config.toml
gain_aug_db = 6
hop_length = 160
input = "log_mel"
loss = "l1"
arch = "unet"
norm = "groupnorm"
block = "sep"
beta2 = 0.95
eps = 1e-08
batch_size = 64
final_lr_fraction = 0.01
Rows from block 7 of a small spectrogram enhancement model, named by matrix and row number. Rows with one number belong to one channel. Each number is 500 + 25 x the weight over its row's rms, rounded and kept within 0 to 999. All counts start at 0. Numbers have three digits each.
Before each channel's rows are labels from the 100 clips, of 14976, where the channel reaches its highest value: "top examples" is what is common among them; "band" is the frequency band that holds the peak. Only what is clearly more common there than usual is listed. The data: simulated sounds of rotating machines with and without faults.
# convs1: first pointwise conv (model.decb.0.1.convs.1.weight, 128x128x1x1), inputs 0-127
# convs3: second pointwise conv (model.decb.0.1.convs.3.weight, 128x128x1x1, transposed), outputs 0-127

top examples: fan
band: 0 to 250 Hz
convs1.107:451511496507522513577519505531511500523495530487516449502523500529483521477496519500540525486530491449493545504510542562517512515502516403524478485503511546495488525468508530503503510500480482500537467518502503497474499510501512484456461496447484497464511490482503429524505502528498510483492529469501523481491539499511494478477501497490518497486481493508487481454485512499512469480502
convs3.107:461520473502540535522479471486493509469490507506577484514462543480470525564454493511487479481472473503503542521513498485502544481512512511499494429520481509496501475508471521506500503482461464530483495537498472495485526502498488474450562514505489511515521492498490479494489510454547491456492505508520514491562500496522529511488517516510481471505512508500504463524550484523485510486522

top examples: turbine; speed: medium
band: 250 to 500 Hz; 0 to 250 Hz
convs1.9:523478476474503434478525521522498516513512492526509524534457493508528487513470434517508460476511513487530526532529481493498532518498536491489493514480532506522491498489509494484528504527506502461477487493480516513508492511504526521499538487526515503536508447475518486522473487493475483545476505509505478546549491472528537555526447547484466525507477497489519576523523480489498534485497
convs3.9:471469534493505494512485425483529463480499503499567521539508525469532465423496470487487500503542531505475505472551476505504514515535483501461491521512506498523540467536530552537462464538497542472508508457452495496496530476502491507484459502522515473503493472499492483520474476475462480518495524477497508526512493503510498511477519505514472482501513498483498502474512516523514534505493

top examples: reverberation; text has "room"; text has "reverberant"; rattle
band: 500 to 1000 Hz
convs1.98:483491497496554527588511473568555550507501508473536475508473490470493478498477516496542505537494497442500518498501550536491535501501490459539472495558509519487493529473498523504483506494492477485525480541504507496490474483530481464480484475456495503471443499499502435483533504530514491503509498503501514494500548497541507501515495495495496508479494506491495480474489495503481483490501
convs3.98:497496528542472523525512425496469508500490463456474465465444501471465532567475482521525491465507522512480507536520507534477488463495481500532478492543496478519494423519473500535523483518492520462472462454494495487503504530473513520496554507517454522486499507497503542522499498486518532484516500489504504506538506502489484508524506509493530501513492510490494458516481524501525514477490

top examples: turbine
band: 0 to 250 Hz
convs1.109:484488498511551536587504490563554539523497517473535466505484484489495481515480518492540508530504487443488519525509547549502519500499499452539473494543511522502492525468506521501478495499485486482540468531503507494480486480508485467478482487450490502469464500488498419484537504515514492489517503497500517485500562496539521505508494497499489508487495503502503479462493487494479482501501
convs3.109:499517554486467530542498486534521493449515529502529536501519552458471436544508499495510480490534525538530477496484482517471460489547538490522528529533497516519548501509517535471524547523500525471517494518504512509503528510507512492502472496487512511459498532501516507480522491507523554463495519488521524490483523487534521500498484497474463482493497476511521437516511498524538512517522

top examples: rattle; piston engine
band: 1000 to 2000 Hz; 500 to 1000 Hz
convs1.81:516517515504500476486540476537523522498503509505491495509483518488510521468494527534493475512510533427491548488501548474477506510503507465490422519503513520477500484486484516527485552485525524497498484531497523554521471522536489519526553516502516511498473483512504484497511489519493519492507501502498568514500471506527483526517505487419507496506507506506440497480524529461509488436501
convs3.81:479453428521469485490525509499515558472490489465476447494514458527520508459543505469521513462491498508496569474476477513484515514505506523504506525466509500520427525495495462462473497496521486496509494495514522502487463501512460478511451491486507515447510482511532487495540489486499491531499515497497491535523541519508468494464522504519497479533509498506476520513505534467513489452492

top examples: reverberation; text has "room"; text has "reverberant"; turbine
band: 0 to 250 Hz
convs1.88:514525528497488484480554487521539526509499511514458484508471524504521512481472517521480483502500521431478544502511547474496503515506501453508430529531497521466496486488497513531475540508528532503509490528487513553493486510532482536535548524510503496503467483494512472478526494527491504486514503504494553511494476509537491528519509486432499488500509500514444492487509526466510503432501
convs3.88:517513572526491502514519495524469475459476498483460505485482473462472531527525469538511505477538526517530474521554523523492523542486473464493497560534517509487530529499501504544512468504519515462508472481547525469489474517489509449500543514518488521455502489513482504510494487493500453432531523511483505485514523501477486501510502503539544502486510505459512487499496528489483499512499

top examples: rattle; piston engine
band: 500 to 1000 Hz; 1000 to 2000 Hz
convs1.83:512516511506500475487541475534520526499502505507500490511486515491510522462496527534488479519507534428491547499498550479475506505502512463488420519504513522476498482485482516524487553482523522497498481531495523554523470528534492510527550514499515509496477484516508484501507488520494508493502506498499569513498471505523484521514504488419508496503509504502439495480521530463511486432501
convs3.83:466489446504556426515484486501515520504505476474535502527468522537537471512473526501511485475467475501554508487454489521539482487497551489484521481463481494516485525513489532451501543471503520502511515518575467490501491495518521500511432513493531478477509510513501521471457482493474550494489499443505504523483524519487513503492500510516486528490516480482502501492517497485522514484489

top examples: fan
band: 500 to 1000 Hz
convs1.50:456461519478510515532494532526480468455504524482526512470503484492529525479544522502507506512524534487516500525498521539544480524500507535493486515511540530489450468466522524480491545515503445460503483461508479495486447511483524513455516467469468501506487466514490461569507519511478502505468526488500464487498527498541493471500503501511513476505523483491522482482458511514503460549503
convs3.50:492504538514425548484542503503508564458504495439446435503508512513503521502521508470499494462462469520500515509519539534529484518488499493487499504484513493469555479498526522504532505485525494456529517520466515513513505456516503484498462513502530518482506507507498530456531502495520470501530517484467496439495501512455476515520505498514478535501497505476475502468492502504517522493472

top examples: piston engine; rattle
band: 500 to 1000 Hz; 0 to 250 Hz
convs1.65:514516514505499474490543476532515527501501504509488489511491522493513522459492529534490483523506534430488548496501552481477505511501509457494422514505512523472498482486488514528492552482525519495497481531495525557524474527534493514531546514498510509494477484515506483504513488522491514494501507497499568509499471507520478520514506488421508495500506505503438493480520530466512486433500
convs3.65:484515451538524462484497455512473508564513454449507515532521480487517460508501542508525537511531484504510528487457521484514469522487520493524484476477484510534486496545531487454506472449491496511480492454549489504501520560473476523516438511481478501477480508505500499471505480536491533457495507524485520555521495496485485505502500508482471478507497479492492497527530527515512505490480

top examples: conveyor; bearing knock
band: 250 to 500 Hz
convs1.55:483472503486517513504479520500484468472508502473518456481508494510481535511487522484545530482517518515506549454510508516524480507504513490514519493506468510512492515516526483503506500498508445511539515532516492483472485497495492476450505479508528488514518483493489494508509486541488496517430489561497505503543543432498537509524428580482503521446486552518491494526526502489482491496499
convs3.55:504558543542457461518470502527514510481486506498530525546494535543469527497540454521511504519498508515511517536485481495524525519480489527495507501503514487487460502489492512499506492496474474491532513524520515477537466512541506456511505522521542527473550522526513480484513475518453476503521475540511486514495513478553483534507478477482525484468491480558523524449472521502483527515528

top examples: air leak; thin (high-pass); machine: fan
band: 0 to 250 Hz
convs1.73:491517529502493469505536501489471536503497491513514468500534522515519497462486539539515544531504539466485533504503546516483491515506506409504448493504503538473497482494515490527517531477516484459496471532497516560514498523523526489531514513485509509489497487510491468542517499550487532504488515471499532499492486510483461492499509485448515490491473492504453477471504514481532485421500
convs3.73:485493471553495525504443463504486561505495529466497458521429543488472519493500477508529479494501508506478517529530517545512548476507514487508494516557486489463504520517501543495500468492465485486507493511517490493506503461508531478472593500511540525512508492503510515535490497482539486477476538508495496493526503489458533467478501497508448482490508489489502494487532482494486525493506

top examples: air leak; turbine
band: 0 to 250 Hz
convs1.77:514518516504500472489538482537517525489504499506515489504488510489505531468496525534486483516495536431489548498498548480475503503502512465489422514502513520479497481483483514526494555481528523494496482529497524556529471533536495512528554513498511510495478485520503488502511487526494517493504506496500571513500472506510481522514504488418508498505501504507438496481519531463509486435500
convs3.77:478512508463478500473497510486509497483524533497499504488518439506427459468465516560496508509475457491532518499462526509534556487501462524478508476464471526532494440506502545493489526483488485494508536524485530532502469476493495532483478521473482478523479526512509439482507485504524502510509476472532540473511488504486463503489493491521549484516523499491480514499488461465511519512477

top examples: turbine
band: 0 to 250 Hz
convs1.97:488499529498506469464474467477503494494498521451562516492490502474509530500528488526469472504503491506510462496489502474511502487498518482509488506518509521529548552493526485522510470462490466492520506517484533509487501453506444550464475497488514576486490500475484509529489498463492502465515498484501522540495503521487518533559503479477466511544509483549513551462519490446475502489506
convs3.97:487494504519532535466502520488504514511514494513499561486503490524505522525529487525504522500498530489535465520506514569509473534514502458522503536518504521532493516515505525537530511495512523515489489504528504513473506528460476530470471479486512482521448449472497548508483527554509555500467478482510506490497519536486483442473525530509471470535520523487469478507509458497491452462487

top examples: state: faulty; bearing knock; conveyor
band: 2000 to 4000 Hz
convs1.13:460476473473498550497519496493462485505506498551485502534570529518502446495486498504536483515528461494514545493508514497475549513508501475499502489486499488503497510496508504479502449484486494412462517496445510474526466488495500476465486510495511499504475505483480514498465487533519480562473465500506474495490483453499475499546502514503491518475480478505483504522454496460457526513504
convs3.13:517492461469495490530527502506459531436504432460426450478478478472469497523529443467473424459466512520513529494512497493480522485509491514504511538483488515512502503515502510496502489491501525529464504493490481535481472501471527533497482490469455509548474504501501487492492487505479520467475539522490501472499507511533551510477503498540516499500508497479504490500530502485520513483483

top examples: air leak; turbine
band: 0 to 250 Hz
convs1.71:513520517504496471495539483525503531500498504510493488508506524496517511456493536537499495530506535437488546497502552489476500512505508435499426512500511528470498484488496509530498550479524512487497475531495526558525481526534499508532538514495514511494482485513498478520517491527490527496499509490498563507497472507505467511509506486424510492501501502503440487478520526469519485428500
convs3.71:533510474494532440498489531516523557503472452472478505456536519513484498531528465496482502512536478513501493532494518503493429520495525471506522529485543465503486495489489481461446437499498511476481472516492517498487486528475493488514531504518499522491483509503543492434502508468498464484496492495498469517518449513435477495514523534488450490510499508496501494481494493465486482506508

top examples: reverberation; text has "room"; text has "reverberant"; muffled (low-pass)
band: 500 to 1000 Hz
convs1.46:518509493480491489486500488463428518466491523545483502522549536537504462534506512514489517540502504541490506512484476497498502480500457527525489441498532477490502556479506506476536451520528503451522514519488500474471491473528508493546527536549469522490497523473476507549541475522492488486492512442503508471473491498499492482471522494516523483512493471493536492458477519496504521514500
convs3.46:498504496501484516548543502548465513457469500545447483449524507531466514515451470536499516457493518526508532520501503502496527491472491547500528509500476507509512486493484532501494494472479472472459512536522514516467449492501496524539516473508489499483512521494478550443450508529498493434474487557477511482496498497512565493489494494503523518496482498522508495515505492502506509514474

top examples: electric motor; rattle
band: 0 to 250 Hz
convs1.56:522498542469515519529518531498473543559489524504513496519483498509511485497426493463552488474495489523473459492486510489452528548501483525464500491494493499528454479477542517520519486501493511442517494480515505488470516527533489498533508496484511461545472476513457505475508517527532476502514537534493480487490550511507464476525510487517473470503469498466532489499461489515513506540499
convs3.56:489448471495519475489518471497545508444502514538497492473545451478494454509487471505478459474531546501500488516527491464501519532543471484490495532522486507490517522499536512541492496514524537554510476509524481480510452461481484545499473514473539489487474483517528419503507486514489532514482509489521485535506475491511543500499492493479475506486491486487494524456495499532517500486526

top examples: compressor; air leak
band: 1000 to 2000 Hz
convs1.79:481553513528523487485489517507509539519506493486506439506498501567505478512449491517525505497502524507506501426533512512506443490497456474521476493506519529518540458478509507503488513476519504497506528515489467545529537538510552454497534515523520531514498499511503480463462479494457538515486493488505520486510533506542527538505483490492505487506470516484480491485535516532504528452509
convs3.79:495489539493546538488497460467471509519562534452537476502510496477546508514554529443516507447538509471512485510544554487494516526523482477506484507501480520529546514544512515558528549509549537502528522526484485523495508501504475465502504493474520504491488491490508487503519527471511478503477507470510519502489504533472490487475528521513487500523501532476475506528506481506502479472490

top examples: piston engine
band: 0 to 250 Hz; 500 to 1000 Hz
convs1.25:499519559486544499514541446503499471428495503507504509543485550483495468461505492516546521487496530469499509486466517500488523477495549501504467497472508502493493470468464535528485529530514493482473486559503492525532468478538494481491526507515483481506470466523495487481528483534501573497531468494500532499497503497518490539503503484486493511498540515529491498476559489507492498472499
convs3.25:520487546530468533500515465475478516486499497499486493457494512475471527548513471525472474471503530525493499491529485505450483472489469494524509494531513467505519460487438514549553510538481519454467478451499495484504503521469522481465607514496494514500503502505509530531495496485533535504517512485509514495544513501505496513523511516508549525502491507512516512522485520509530513497497

top examples: electric motor
band: 0 to 250 Hz; 250 to 500 Hz
convs1.80:543505508526469537460543480520522519521499501506502453479495485494445488519415465506481511462498497509498541529515483511501514492504482488470533493488455471530482532518482527471494484556445498516526518506534485476480437465510478504497496524534500464507511483509544457469521513511501515516516523522499487518505493498525508516522467506510507516472484524523495491536520537476454476515496
convs3.80:523487513484446427473491509526515530460475495470440470516531530488462470492475467552493531514541490497501493505476507484495512496510499488488493502496503510476498502466494486504498493492502496506512468510482508470514486547517554503551502484478518553496570492490558500507532515488525502499567517521512467502496515500525523533544483493468498477498473496515489477454468493507483528485509

top examples: fan
band: 0 to 250 Hz
convs1.16:502513512494531486536540488499537543512497490514555549541476527491485498455471464498510507506497556533477484487514476501442479510499578482469497552515522517524502477490479501563490504522477538502479483496519441515505475471532492461507490497510518471498491463485488494483532526513515500496496457491493488497497484488503535493496500508511478497499550502488540513478549471490514523539501
convs3.16:491463453427527494482458527508541510486477500535479518501483477498481485477499444516462530506497552501497517506503498506527553500537540495504503523563512525502503494503526478554498511514521525474483481444459473479499489483499517553475501502488490471503519481498513522516514498496485487509489499482484482496499479503494524478511497498481423465503488495439478442490519478487489498474494

top examples: turbine; rattle; thin (high-pass)
band: 0 to 250 Hz
convs1.2:480455500478508514516488486472531505481501513494505505461456484498516469525507493521484516510492535510466478472494458498487525554495471477535491514420480480482491508475420541564489497507546505509493529484529506518498449478518512481492520461556497511515476489494494484524541514535491503535489494497504519485494505504544551507495505485492480487517530499501500498495561488533486495462497
convs3.2:464507510509531513503494488504509494489500492499521517519507531490462477509464494491469517427501530515505539555502472526568591515484508529527537508515497519552518485544549505569509531505466498497475492499480522519477519500511490488503474490520530464508522492495481526531498516514469462476514449485501480492506486515508491505477517514504477461512464522472492472503491497527462494497490

top examples: piston engine
band: 0 to 250 Hz
convs1.27:508507559480521503518565468516506485439497515529418459534479566512511496490497466503492520479501510467482501524496522504533518480500553460523471500504510506472487472474515535539482540537511512478446476514481492521537507474514463531498512509492472468515494472530510484504507484511501578483533489485500529488489504494497480514488501487496486503483516508526489497487514487510503534472499
convs3.27:508480527495479543507507453485457494505514487457465443449456494437470492531494484525504490449495497508477509537520504528453467479496491498514494487526500511511499443493466476547509482500499503460478454450478508489500477555481541533484554498521490513450506500494511552520492497487508545487516502502503501515548527506514515504507509507506543491512498514486511489520487522511527505489489

top examples: state: faulty; reverberation; text has "reverberant"; text has "room"
band: 250 to 500 Hz
convs1.86:502492528536483509472501534474487501509491518515521455496508533552497519503490512501556517523504511487524544476522498516478545506496469474504462447466517554546559533475499519477499496480500458488504495528486451559526477493527549453490508510528500563485462487491502483463454490510479511514475492504499519507488538491523530510474495509483513496492538486485480495465515514483514496488499
convs3.86:502492511450492477493500486490489514488530479496547497484494511493545540494523457509474494534462530479529484553537530464517556536530519473518471516535477518479520541530525567532528535511529535524535513535532481486500481505504491481489515498453516528489492496494483423510485513526495509514476510504528491480484503520557484506494510512480545499507500516498479515477501485483500512460510

top examples: turbine; speed: slow
band: 0 to 250 Hz
convs1.10:485498475491552465474522529472556513477494478480500513517499496463489557506502504495499493466524547511503510464479517487502496441496526460524514510546466508434524481514479441538519493533492522523509511494489472503490469507558476556500537493462531554487454492510511483516481529498457504462531485500499519517496506493500508477528493515457474492518516493506492500473490478502489504484507
convs3.10:491480507519505478489521503472522509519507542475504459508535533456488457500512516466524451530485456486485450462481479462450491476485473450471475473475498489469487495489501492487490483513498483542538520520477529496509548514511504495486507527492516557479496513510523460525559499500518512561551539487526531523518519495484513484501507515517516508487542493465514499495538538505487501522521

top examples: air leak; turbine
band: 0 to 250 Hz
convs1.84:508496497539464470516453530491468489508506538517489487505515522539523513513506529509518538512493501478516490487499490528513507529501497453514490512502461508506524508503503483486475510512534438480537440534446517538490500514504513517508508509490512509445484487489420484537518531537495536493492497492499554520521509493497517547539507502464533505506500491539495539456520475458508524457506
convs3.84:489517493545533557530538506496519476537520509518534506501529476534529494544482541472518445531467516513501509511534528489489494538506490500516506517531473487494504527533524545501513504523517497489475535494479511528493481448491454495484498512516487483524474519511445456501455492528467481471415501511491530492494485502470493476453504502538487519498509500496516486519517504490528456517495

top examples: reverberation; text has "room"; text has "reverberant"; pump
band: 500 to 1000 Hz
convs1.105:481488497475554520586506466571543553482499497475538496512472488456494464492488510504538504541494502448507523478491548525479544516499493460540471497554510511475493533479488521512493502495492470483511488549505514496503472477550480481485487457461511506473432495510505450499526501524516508504511503509501512496497526498536492498521495493495508506479498507489486486487496504505489484484499
convs3.105:482438488488502459494518490482553576513512461469493547506500485507481507467514566470498488490457465485483532471436532442517499505501484498480502493432491529525528557490533500454474482521516497474493514503493531525498447488507540530484470494482486458495498495499496483478507495492484509485508475513497496537513535520503520512456511509508510503522500500487505522484490495513501490495483

top examples: conveyor
band: 0 to 250 Hz
convs1.17:449520476493558520477502540492516519484492520431537511484481486485519518493521524494506536462511519513505479489448469496464480505501512492479504462500493487481526470498547500555495462515471484508571549569524467498480465501525486523468498449516504538493483468492511488559524520503502493484508503505502529476498505492533528499507500500481453509513517509531517493490510484500493468502499
convs3.17:520503468481494489497428534532474510523490458526474536492462463539506539502493470531461541438472515499521524512482480501534518502476511539521506492500504469533497465501508492496490512468460505469481506459558499508504459487496499452493502482496500481508491500495494514517465500482497485442499489555503469514496509501545506533541483491464540503508462500530500533515484486501506543478507

top examples: electric motor; muffled (low-pass)
band: 0 to 250 Hz
convs1.116:516528509535521524521511464482503522472503507528507504528515511537485522487453483466529507511474491496455535548561508555469507464499534484480491509530510480548508513458508488479517488551506512495519455501494458518490461457487487488476530516438489506490517473547531442482511481498492451517504495488502507492484563502539507538502479500518513493501478497502494509507479521487484531517501
convs3.116:500477475424534485487443511486502503480519476466547562495468545458526499537521493507463516530433508495533495538508506479518540531520556479501479507541502540496514523522512536525518522507529508516505492500460495484499490505507489444465487509470496530479496487500489444495501500468504499527504496485538488516511463508503494507511508510489505467499499510451489485476509484507473505476528

top examples: fan
band: 0 to 250 Hz
convs1.102:452496494491542517590522489554532533516497514477532466508494496495496490482489511495542518507514495443501539484497553549495526500498511423537474487543511535486490533471500527508499508498481464477524475535507504497485480497519502472460467473452494508463475492497503432514511502541507505490499523485501523486496545496522497487497497495491516502482492499497487482459484506500498469481500
convs3.102:495470496465539460488488541481540463546527445496490519484534459506534453457517540464499512467489488490489510443446490485503456522474508517504502488434507479533478504488524456448492510490511504491504500496489483480502498511487493524518409500471496470485472519501520488459519500539455518512527492500488486518463488505522501508526495494489523514510501504516486499498496502494515470504481

top examples: reverberation; text has "room"; text has "reverberant"; rattle
band: 500 to 1000 Hz
convs1.14:467495539538477498498508472501488499500498504502495483501529504538511492543514437496476513497461477503495512543490485500524476491494514501469492513530515501564483507485480521493492500518444476474551497525489474494455451501482489487489487496522506491517530507454494516513559491488493511504494423494496519490528525533461504550507490477497444489538462519519535513463523435511507521493496
convs3.14:518483523475491492538494467495484526522517527510543536484482489541506535489572471536502532515536504517522532506512498517525514501484501540508504508496501514510516516520499538472485484489468512483547535508540526505527468479510512499534519529535557514541487517541529510542505448524503509489450491519458491486484511474480498480438481472519517513457485463479524518482499511465507510519480

top examples: turbine
band: 0 to 250 Hz
convs1.121:489490501477556526578504468566555554493496505472538489510469484456494468504482513499540501546490501445505510485493551527483541498498496472539471494558508510481495526476490519511470501494497476509517487549507513496502466481542483469495497465464511509473430494510500446486531506525516498502510493512500516496498539499539507509527498493493496506482505508490492486481496494502478486489501
convs3.121:484551493483468561506541483511490507445476576550520480571471512493450525524487477528459490518485488504492496504529483491505552495524495495493504502557484519487499505483500523532524494496468483560519521529505513526498506496506496460489573506519504522499517464504477506507481515465567477499473499499518510472542497493509512506471512508510482488495500498508510493498517496499476520505512

top examples: reverberation; text has "room"; text has "reverberant"; turbine
band: 0 to 250 Hz
convs1.91:516515512502500481482542471540535520504503509505473498511473520488513529471493519528480471506512526425491547498500545471478510509501507486490421523510513515473497486483479521523481548493522530505501489526494521552515467520534482523524558516505506505500470483513513489485510487513493503491510503506497569517502471505536493530519504489420502497504513507503441499486520529463503492441499
convs3.91:538537537521490542480491457494456549489490504480512487507508535524508531539530467488481463501474498511528476522550470524489522483548495476477496499521508498480496451481476549567527484541497494504507512500534524512504468528519491489477536499504491493538508484499478538522499489499572530507494522483485485501501511486476430486514496498487557516487501486484494510491460525473525501494504

top examples: turbine
band: 0 to 250 Hz; 500 to 1000 Hz
convs1.117:499489497472537473504486455516521488485523516519484512503511506473498506523497487487520509473519530489453530540506515494535532498497595473532499543473481460511544511505491459547506467540499536482500513507468497492478426461494465548504535502451510520498506443501538473522470504513480499499488506509507517483506532505505547522495475509479516491523525524508466525500522505509503494479496
convs3.117:503511497555507484494546510499541508557484536502464438502565521485487491516491527502535473503488463485459492453476479475468499467463470486504490464484475472494488459487503457490484486480469482538555505551488511498509557475523527519522553502486522530504519514504525499523538528510534513507545550525498506499521516502496509500520506511485496526494514512481490506505523513505531490509499

top examples: gearbox
band: 0 to 250 Hz
convs1.15:494523505500537501520460557518530473471506494462587487505441468493467510477523486493484505492481541511499487465500490499447477433490541473467512525495506463500471473471456528545490500544468501491507490503500452516466452494512482487524507526520477476518499452487511495487510533522483482494473451507503489479497474488512525497487492509506488491492519510498511504478546497506512470523507
convs3.15:520477501479488530514516455476458486476546481459522459534472511469517484519512592411533445489539466500493511468520505477483482496491474515504488483464483509514523482471490524470495501506505504496524511521509489512502508511502468440498463517505490495510474527518486454475500492464509474513491504465500522526510463490464466519467508496523526528496517509499512538517490512514481510517499

top examples: state: faulty; rattle; piston engine
band: 500 to 1000 Hz
convs1.58:495545498491515502511465451506517500470502516534472531558512498482509491528552497523501484579571496508490507470486472488547488526500472522512502527514515468514500502486472512463502545494516478508499514499465518460483488520491494515509527488509476526518490569463493517510560498457475513478453485510500501491476475516520472507465528478531515512527532494519531506474484517507509509537496
convs3.58:512476467454454519530483484511491515476499496473496490504477493506528507518460522463469532436540519503526534529497497499517514502462511567522509505529506505517518500499506500502513515476509486477478532500522519526480480461513463473512491489525487459477513521511484538488459500471459462432482437491473511507504455491489505536497499494506521522504470511533522512534458503514446512526476

top examples: fan
band: 0 to 250 Hz
convs1.114:439504487484532507589509497559518508506503508480532466510496500506492504477503505504532523485517499449505548482496548547498528509499511409527475489514512537485490528477500527508524509513482472466517481530507504495494483505520505489452458468457490508468491487503510442532484499548503534485498530484505522485492527494511488476482494497487529498484484499498479485461483523502508468475501
convs3.114:481476475496529536503475468455525509525506476477552460487478507478439507556477482505507474470502464477472547497490507464475510502494474516499462434514474503510470468485448456475466475489463473520499490509498464475506504507475501502468551502491497492482509490491537487496532512487519503462497498523516516496558500516556511512494519523488482476513520512538490482515531480516516505458499

top examples: electric motor
band: 0 to 250 Hz; 250 to 500 Hz
convs1.78:481500476474486465497538510489511536502515523510503498526498516506531522454459521469533533501472526506475509517498485534439531531497548471481463535547533484512489450483527486540495489510507495473506500494480426551468464518532520521486545518524540532540450491503504487475487517518482528465499505498509499531477520504487513545505497494486479487525487499477475516528460491481516504503501
convs3.78:487507485479528502487498503497471507526499495527540520494446490502525518471510498514493513552448546478503496519530533498536551532513554482529478532576471524503526571523542530528521547511526532475491492501514475482492497452513494479515500482448478499518503484485473499502467533520515514515467509510509484484491476525497482500525512516471484486518495526478471491495504454495498479456498

top examples: electric motor
band: 0 to 250 Hz
convs1.85:498516514506498464503536487507484539508498499506507485506526515502515500456499541542508511532512537449489541495500554501475497517505511423494433501494507535475500485489498505527504540474517486479494472532497523560520485531530521479526527507489519517489494484511492476537505494533490528502488511482499554501493475509490469501505507483430514492497491498499441482469518521473526478425500
convs3.85:524539547579491444497499495496498559531486499474541490491468534464534475459498484465526468475519488525501518517532506501538554512481520466494523489522522516498497488510503480470472498537486508517471481533555485512512495475505480529543509500473487478549507503515490534479504497487476538458501522514486468517495489483440466481509514490503480482503510510507517482517521505505489473546494

top examples: compressor
band: 0 to 250 Hz
convs1.31:482520496523509520508544531507490518475498557504501484547497546462486530459489470483480510469495539494484515493478500496486531523501550469520487445536493456509516508483537506525538471480514492502497542491529475502467424461529480532469466512481495519508507451549528473501512496469490514470494501513507509507491497493502564474474483513479497471504555500476474498482514506514490515483491
convs3.31:491505486518517534509544522500549483572487571525484482497538476525449460457569527483520461550481482491473484462499464494484464469485489487484488514511495470473478522468494483483492495511506491487542519498480512496508530454514492510491529519517530505472500527509509520511521499524502500543492521508501528534534493498460494481507508514509480537493533500477506509511527526526540458517503

top examples: gearbox; clipping; text has "clipped"
band: 0 to 250 Hz
convs1.120:506501520542523560538494491490522500537491497497536493490471472528491537533470466469522490500485472490466522544560520560527524486504473477511496470498479504543502516464511480504505472484476519512538451487509468504475504468481494479512483483437471494463517487464502440470541529502506456519515482482501489493495548506539536523499491506535481502500484500533514498493496485490488518528499
convs3.120:485472451461501525497468512521507500540479484492495521504497513482502480508517513509439514539497504512523500510494483480521506513527565497505512520526512528526549502531523507511532525530548510529513474483465480516499495509493472451471515498483522484431503484497512471464503504466528510510534502483534474554549445504504514534563504509469486492500478512463490513467487497540529503489530